A small multi-label audio tagger, trained from scratch: batches of 64.
Rows from block 2 of a small multi-label audio tagger, named by matrix and row number. Each number is 500 + 25 x the weight over its row's rms, rounded and kept within 0 to 999. All counts start at 0. Numbers have three digits each.
Before each channel's rows are labels from the 100 clips, of 14976, where the channel reaches its highest value: "peak on" is the class under the peak. Only what is clearly more common there than usual is listed. The data: synthesised sound scenes: up to three everyday sounds over a background. In brackets: how many of the 100, against the usual share in percent.
# c30: last pointwise conv (model.blocks.2.c3.0.weight, 192x192x1), inputs 128-191

peak on: car horn (79 vs 1.1)
c30.97:530485519458497500458460524467516465499517457480526550527470513514474516501509524475485475486454521526485500529514471501513458524560478455557458503478474522527453488533448446484478465501543505

peak on: meowing (34 vs 1.3)
c30.115:538471513505468492517495477546474515491463504517517478582493470473520475487513491508507511527518442514504488469484496449460493535524499492502503485476571487466480525447504545521506448540451500

peak on: explosion (80 vs 1.5)
c30.119:512459513558531500497484509519492532471529525518491531442480504504478463527485435505535471547482481523531524484512442501503466460526513481526478497492480471497481482525479465502529545492540465

peak on: doorbell (36 vs 1.6)
c30.147:454480510484495482500520497530496518534523477489496511487523473498485480508529501502520480483533509476512524518488454527502482495500487448481507487494517461473498489502540498522464508545494501

peak on: car passing (85 vs 1.6)
c30.11:562500479490511486513493519483490511512478498481554503542484506519496489507518463470467478495479492540503474483534465503492453475560527458503519499488455529554497484498463467528521437510508539

peak on: creak (67 vs 1.5); church bell (25 vs 2)
c30.35:474501533510535505532543520535515501519557488498543532493494535478533496483512497455530500476486491483499486532480448530511504511495509469483543516538489446567484466525506475538524488569510511

peak on: mooing (36 vs 1.6)
c30.50:517542485476482478510515496505446463495510490520508478543476481497509521464526502511473518473489460509526492535472509528524505534533486494543513489510478555488515507463536515522503488460535496

peak on: mooing (25 vs 1.6)
c30.140:504525466495521485544520479541552495469503499503468496476535455530510538515497506521499469490485550460483491483495488491491513529487471476462499483488486499476492514497514496469480505492492494

peak on: car passing (77 vs 1.6)
c30.106:527477506509500491519459481493481490514478517487506513537483476497495447472510481504476506514522473521551497477503498491512480521590463456560504495458547554510495489525520516522535468494505482

peak on: mooing (45 vs 1.6)
c30.70:455479519521563505488462525494531418505501504506553510522469520509459528488507565534500550524517479463517446467511484495512546489477459482479472516494492481514486543470510527535520455529504456

peak on: doorbell (25 vs 1.6)
c30.165:451466495522539494508521481500507464523480502475484521501485517516459483517477528550527505498573494468522461468520493490504509527468485465519490521509536465488497541499533522506520483518500505

peak on: snoring (47 vs 1.6)
c30.47:507522479438470492486551496495489460438498508510529515536486461458519495472537477491486466492508490552473517493523462472542444468537509492566497487439503499514511493523453492499499526489536473

peak on: glass breaking (32 vs 0.7)
c30.62:484505536472529489477491499436508508469504464534482492531465523488504513456515528476518495503484477505492467479468511472533520540515442502540477514499487495473480536468523502453468477482491509

peak on: water drop (85 vs 0.4)
c30.57:496492513490483518481488491545471498510467546469531534533526489519554512519520533454523471468482500507493549467493456473480455523519582532509506517466472483512484518495496502463490476473530535

peak on: fly buzzing (67 vs 1.9); mooing (27 vs 1.6)
c30.46:486480523520522521480457477495499464537536494471494507515506497488489502473488518475483481529478474469475491526548480512512484504500500491525476480489506502474481527548491493543482501478473495

peak on: bird chirping (68 vs 0.7)
c30.8:526507468485508487488471457478495497512510466472500502499472475524493521494501494469492473476451483493509528508460503503497441480484488499531491480502493442493500525499493517519498503505493488

peak on: siren (29 vs 2.4)
c30.149:503480481494471507490460504494518503462453523471466477492512478497497494504534498496485475516475481473490466502478501498464461498488495495547486495490494491465477503497500508532515498476490491

peak on: car horn (48 vs 1.1); footsteps (31 vs 0.7)
c30.48:503470474483477524472528517568486473481505507485497507502513506502532491528461516451490446481532492503450537486501470522496483507508485510511472488476494497513508471525476518462534532500537499

peak on: laughter (35 vs 1.2)
c30.92:507476532531534509481456511483533438478472474477508496534517536449495475445496532449518471527497490493482475523541530467503479495498470466516483537483485475514485541514542544532533492522520474

peak on: ball bouncing (59 vs 0.9)
c30.41:531480487515500505486465508512494561480470501464472488477515456498487488485488455440530458469477519474557494522509481527466446484490487515523490493485536523518448478549463482501508523527509554

peak on: howling (25 vs 1.9)
c30.109:535467480513502525518508467513476481543451524479485478525508507452443511474501522507496521524510507523539465474523520479500500489492484465535491512506507459485484515547512569555554456512533490

peak on: laughter (48 vs 1.2); snoring (26 vs 1.6)
c30.55:475523494479489509441451484458536449455466501509496471500452489491472437495491494489521539509526497499478454512509504474510502497503468468514462543450473513519514547493475493493521465449479472

peak on: car horn (39 vs 1.1)
c30.130:488493510475503561470484540474488473526459499455495530537432486475495470492529543509481513552514482522504474494511492484523500541488462461550479569460470472508479510491495467520502470501539508

peak on: beeping (37 vs 0.7); bird chirping (27 vs 0.7)
c30.68:476491491467520496497489496469502556500486483483541512490520478465475493490516524481512487466471495489489587518549466497519485542513502530471436497476475511495525551452497536469477513475507490

peak on: bird chirping (37 vs 0.7)
c30.38:467530473500522513530518492495477470533508484515486472468502485510488536491490482500536530475492541457523482522525515520516521442488527527458479495497507483524531455499493511471495506475501559

peak on: melody (74 vs 1.9)
c30.84:514507459480484494514477504468513505461497500473500484500523453478509481508547482505501504456528505534497493482476496510504513488566528468469472481482488507475508502500523508476515540485513510

peak on: zipper (25 vs 1)
c30.98:471495492513512519550523514527478477532478489445523514554453509520515507495526549519486530524456474489497456498540465537513493529523478496488493506513530496478503490505478463529494492492471496

peak on: beeping (28 vs 0.7)
c30.23:467490458511497518500493496472456501485494506538465510492503483478482502490454501462489503458489460468512485503494471482518470481486481505502469489547480502497461532504508513454538506496507497

peak on: snoring (30 vs 1.6)
c30.151:493507516507500473482464508463496518485521476497476476485519555497442488503501467491513475512477523505503501522507527485480478476500458509525479493509480559518487466559498520534523508521475492

peak on: church bell (89 vs 2)
c30.111:495511532503522474502495473487516490524556512479544511468471553517512514467534523472498500498481454480498435514502511529535485527517481431495508488573470539500548458485500509557542464494468520

peak on: beeping (25 vs 0.7)
c30.150:487455502475518502497491453487515577496464463487474491489527490530456488498454502500479512514490509426501509466497457491493529489487483579540460507504571503513443504511523535487501520531476482

peak on: siren (43 vs 2.4); frog croaking (37 vs 1.2)
c30.123:484506489469481510508520493562470549508487528506482511511499529517491469494472487506473497519492502493480526503491458493469478451461558517492465520490514504504495537486488485514533503512478500

peak on: drum roll (49 vs 1.4)
c30.108:513459498470515466504465487479506470493536502464478485509496483491462466525525496504480478491505493453567504524487511473475491519536497510517475497462517528529468460487497467509474506523487484

peak on: laser zap (75 vs 0.8)
c30.29:515489467508479563512454519527480566521497488490525513535504473512508474481494504466478500505490503520496459477494510521500478508504551514495483523450480500546503473487483475572485553557466539

peak on: melody (77 vs 1.9)
c30.43:481475474507507472522504512474483486498470500473464514495487487524447499501469530510456475499522508498461482471495453499499480505511543502477487505466478463464483504527519491499497495486507497

peak on: whistle (54 vs 1)
c30.37:530503480516520535514564517455519477477502530481561505503464491503536486490533468477521536477493542545493523489527491501535490522545489495483513475462530499494528469485486511482485489480502486

peak on: mooing (80 vs 1.6)
c30.28:531508482464509506480479502468506497520510499465504487492476481484469491483504477486500501486525474489477510472528468521526467538493472474599482501471523563499513455539467462495489492529508459

peak on: siren (63 vs 2.4)
c30.120:497497471532522551519516494526476538489519532485515480506502502499518489489497505481510493491485489547465552480500466499535475464486488533449479517525486499513529510502478476518492509469510493

peak on: church bell (35 vs 2)
c30.100:526465507538522485508491506492524471492524479491515518471510515510502485495475514473529497472492533511496489506531504484498506480488501478472486507542490474532471477526476486501529515514489538

peak on: laughter (28 vs 1.2); car horn (26 vs 1.1)
c30.181:511463512495505535488486501472506446455489496538550499546487508490469487494511515466471512467528505491498468458494511480502525478509446536442499502509497469561501486474483496473524502510536492

peak on: fly buzzing (45 vs 1.9); church bell (29 vs 2)
c30.180:447486501479476501516490524491494486505472512434474502492494489492472526499478563490493518512491479459458507482520474493504506494521478470491497490539504485464493530469512538489481477476471463

peak on: laser zap (62 vs 0.8)
c30.76:531484501495522477465461452500520523477483485466442461485480466525473468517479470529528472492534514453538500478502483483457472479507491478533490491424511494473515496475488483503457509469460476

peak on: church bell (66 vs 2)
c30.172:483480537519510502489460507518499486535479530490495518499469509494490513491457527515504523474524495505510472490503473448461549512514516481484530501562523493483470531453503513521515435527485475

peak on: coin spinning (44 vs 1.5)
c30.93:544525503512491539495488464485467510473452519507484475540486490502464531461483498512500470541501471538490536511467534491513477473481471487509469500526456511509530521523502496496583464504532497

peak on: creak (82 vs 1.5)
c30.148:526485531500516508464516525469526444537467470460481518524486524514464511505488489485508479497489556496472513509514478487496478490486471534555487547483522482551511443548450523493502481553524516

peak on: water drop (26 vs 0.4)
c30.146:510500485527516470507468478523511504478495523528479493493480484531494496484515508477500521466473501468481533498456518475495491485506561523473488491503504491467516510474489499480511492512525521

peak on: doorbell (91 vs 1.6)
c30.88:498470501495513512483512468514523534514503523492498513523509505546472496463508489532549486532555476495512555477483494476467473483470428504558531545467554490483491504508517515531538455554515465

peak on: meowing (29 vs 1.3)
c30.40:487489471495442485501468465507547541505526465499472500477523502531488497513480477498499508472511534477504544483477527492452539489448520507473498496542482518469472487494553512498519499498501522

peak on: car horn (73 vs 1.1)
c30.159:512497510508503503485508538490511446508516481493484508514492541488538495536474490505477492463465474502456483495501496522508478522483507473515471487552440461523465471508483476448543522466494525

peak on: crying baby (62 vs 1.8)
c30.71:531466468507468466523499511459518540460514474498492497481526484460484477501479479464474484515472502466488485487504496480480462516526496516511469503510451456506460472538472495487471505496515510

peak on: snoring (36 vs 1.6); drum roll (26 vs 1.4)
c30.138:479513494487504520518529540533456471524498509467508503505522506462510529496539536502540502486491510572488491498535475522510472506510504509523491495522450468493517462511464479472512503496514508

peak on: door slam (39 vs 0.2)
c30.135:594495539499505495497478481546514510493479573519490460501509461498508486500515489489494514486471476541519499499491478481479486470527529483449506498531515505483482500506507523518590490493531483

peak on: laughter (36 vs 1.2)
c30.86:483468501502513459529483501459553502523509471547478478466496467497483524510492496488474521473534509436488481524470519493538535497500531506500515508501494475497478510483550516459484522516542495

peak on: doorbell (53 vs 1.6)
c30.66:542511501509459483476499491519544544497460532515471475493532458525472525482495499526494493524539494533500533478513511486491477494447491468521515505468515520479509495501502492507485518521497495

peak on: church bell (60 vs 2); explosion (28 vs 1.5)
c30.139:498462508507492511494498452450467477508525550471490499490502498475507497496495484548497511545509484502504488500461521520517490452490529454516462520526473442559490486560513463485533508529542526

peak on: car horn (87 vs 1.1)
c30.85:491501508476485550469522532483499475495543493512518543519506568500528504498479506511484479502502545516506512491519523505505483505537489515502484503506470485513469529543481479491523512494508478

peak on: thunder (33 vs 1.8)
c30.27:484492495519508468495535505533494546514522479477481498470535505479497492529479477480571465530517501521479526522497483512465454503546532492534516483516518487473498453540531499512554486545487464

peak on: zipper (36 vs 1)
c30.163:505497471495510508474492480483529477484489494503546569495479463508522514488500564492503534505496522531473519455502536495475535523515483505504454509513471481533476524493531532467503484502532468

peak on: doorbell (40 vs 1.6); church bell (37 vs 2)
c30.113:481486515513473500446528475485505512526455488514468496464500504536475483466469486479561486473572471497528530474509444499486495476513487499463529523556547446481483504500516552484553465532505496

peak on: whoosh (50 vs 1.1); water drop (39 vs 0.4)
c30.153:542515466529457485446475474468507483504494543460495517516481474501543470509566487501526506518511501522459493524489481480528484547511528453511521505508535526482478538481558481489507478491510481

peak on: frog croaking (35 vs 1.2)
c30.31:543495521500493461477491498491462528496496480505539480501506519466495459486513452502519507582483503515436490485500479498473471471516514521519452479465446497550486481514445465526493505484502522

peak on: bird chirping (47 vs 0.7); whoosh (29 vs 1.1)
c30.141:475475464514462481478484523469495489470498538512494480502485476457523462458497494541552513493504473524484515489472526473524483510485464520499455496493515503451558524463524488508451474459512490

peak on: door slam (32 vs 0.2)
c30.107:531514490505473518493467505528503498488468505465499462525524497491474486504535507468519488480489519545490462554539483514484479492530502510526498499471483503529475473547477491533517486482545516

peak on: bird chirping (88 vs 0.7)
c30.58:479469513499519516499508482522487501498498484520467471512499505520489550503480486513538469509484479485476501519487532504472469489468491507516509508515484492481545477510454467518479502483463503

peak on: zipper (29 vs 1); creak (29 vs 1.5)
c30.166:479525533501475475513557495477508503493453505501537512546487482521515487513542478524538509505547512494484509487494474490494504518476459475499486539498535467566519485477498490472502478543507479

peak on: laser zap (48 vs 0.8)
c30.67:489504482458474494511515502461525530489502461500519486522484530486484518470498492494473465466499490477501523461489504466500501500501504540482498495490515468477473533505477492474487452483475458

peak on: melody (55 vs 1.9); laser zap (31 vs 0.8)
c30.122:493505504483473510513474527493491456507491512503502492495474494477512503502503532510483499485485484529526464496507508534516503487485491486507494524513468482472493545496503466489535495465490516

peak on: doorbell (45 vs 1.6)
c30.80:472513492509502483471503505520499513491546533477497504463445522480532471507518518458520493450485530498508495490491494488503515475486505485460497513492506460482545518490514497546491494512499483

peak on: whistle (30 vs 1)
c30.105:473468528457521531503527517494493472516497497485523560535513534481496480493510544515504500555505482502486465515473523498500479498513502478518519524507481472535472537511540480512499447515494446

peak on: explosion (29 vs 1.5)
c30.132:542492496532491534514495508490475500501453505509506487528537466477460494487504497531505480531483535573497499513508493496484455486473505490482486512494473477509474485523489480555553481520508494

peak on: fly buzzing (62 vs 1.9)
c30.169:504511495506458525558467487476514475535490488477498511494509492506512516463482489515521476509484453486479481510501490519474500519483515495490502504468520495498485443507538510515479484526501528

peak on: beeping (64 vs 0.7)
c30.82:497459489468473455500485479473506500510495519526504509482478490518446503507483515499481492488515483497482515493472460468475489478497498535501478494478555501487497499492460529493493492525476538

peak on: siren (37 vs 2.4)
c30.118:485486501496480484518490505495486549505511473519458485501489486554486527533483494479510476537469495457501560498513477486509455499543540520517520484461500521460469490528494485471479504543462471

peak on: mooing (93 vs 1.6)
c30.168:492476502498506505516522469513457465465531521489476486519530500477501479489466478523465470494544446460485489463504465496481489460496570498543491482475489522496496501487499523487502533504471474

peak on: car passing (65 vs 1.6)
c30.4:512563515509470496488494503478551511550508468475484487496515513511495494470515495525534497518531497513480543499560499523495483476541469494469526493492548513443492504504530535546494485509512477

peak on: water drop (50 vs 0.4)
c30.182:496497500509514518526503489541501492473554517456508524461512485511500480531485519461516426481491527509535545551474490507483478523473498483533506511499469522546483467515531511488532512499512491

peak on: ball bouncing (37 vs 0.9)
c30.52:475527508533501491474548501532487528513509509499524504476476499502507483537480442512523502475512542470493470493550489491499488495466561496490502532495495492519524477494480479486476487495496527

peak on: melody (28 vs 1.9)
c30.102:502585510480464487529511463458512541520482483511504536487523467561440549532508523497482487515505486484479516517511482520459508496502506490468518450528570523477499523492485535486459511567503513

peak on: melody (59 vs 1.9)
c30.143:499506475491477514518515515486497504508507474516483463478541466474511533508514500516503484480504506521503493493529507524500497484542510478524527494511522491474504503557516522500500517478511533

peak on: melody (56 vs 1.9)
c30.42:488509525496464522511486500464496500513488500500521538516506516466521503515522503490489500486469516541550511483518498505493498504504515526510494516518531509536500526498473481509492502500507519

peak on: church bell (67 vs 2)
c30.16:493485503520478512514477504499492436517547471470465475472494531490497503504482517498468530512486510529497475504475502491537489444481560457470485476539479496529517483534477502512570520499525475

peak on: laughter (41 vs 1.2); doorbell (27 vs 1.6)
c30.101:501491511478510472485486477447524474490493448490521489572512501497457494461503481519508493508555491475480579521502504489490499494505459515500467479452520479511489486529523520511495459517559502

peak on: melody (41 vs 1.9)
c30.72:469506526447540501480463538484544476482467462468484501490521484537529540531526481583494529482493501483497517506497516494462518474503492508507493490478544484500491523443508509461445537513498483

peak on: laughter (68 vs 1.2)
c30.25:517495509492492506499512459467524490492492493515474482463528474486503489507497482500516474503513483495501485521491484495487513516480483471475524516486486479465547534503551525461481482485526527

peak on: whoosh (44 vs 1.1); snoring (37 vs 1.6)
c30.74:524486463473507494484493486466519483452460512491514479504455481469483473501542493529528513450488474492484447540450463525481474514510465511507479523493542514466461508510495485539492485478494492

peak on: phone ringing (27 vs 1.5)
c30.81:506457491494509502465479485574494518480460516484497522531504476523488489475496538481451471542457489485477519464492504455483467498512500486487513497477522473487491547470478493504550440545475488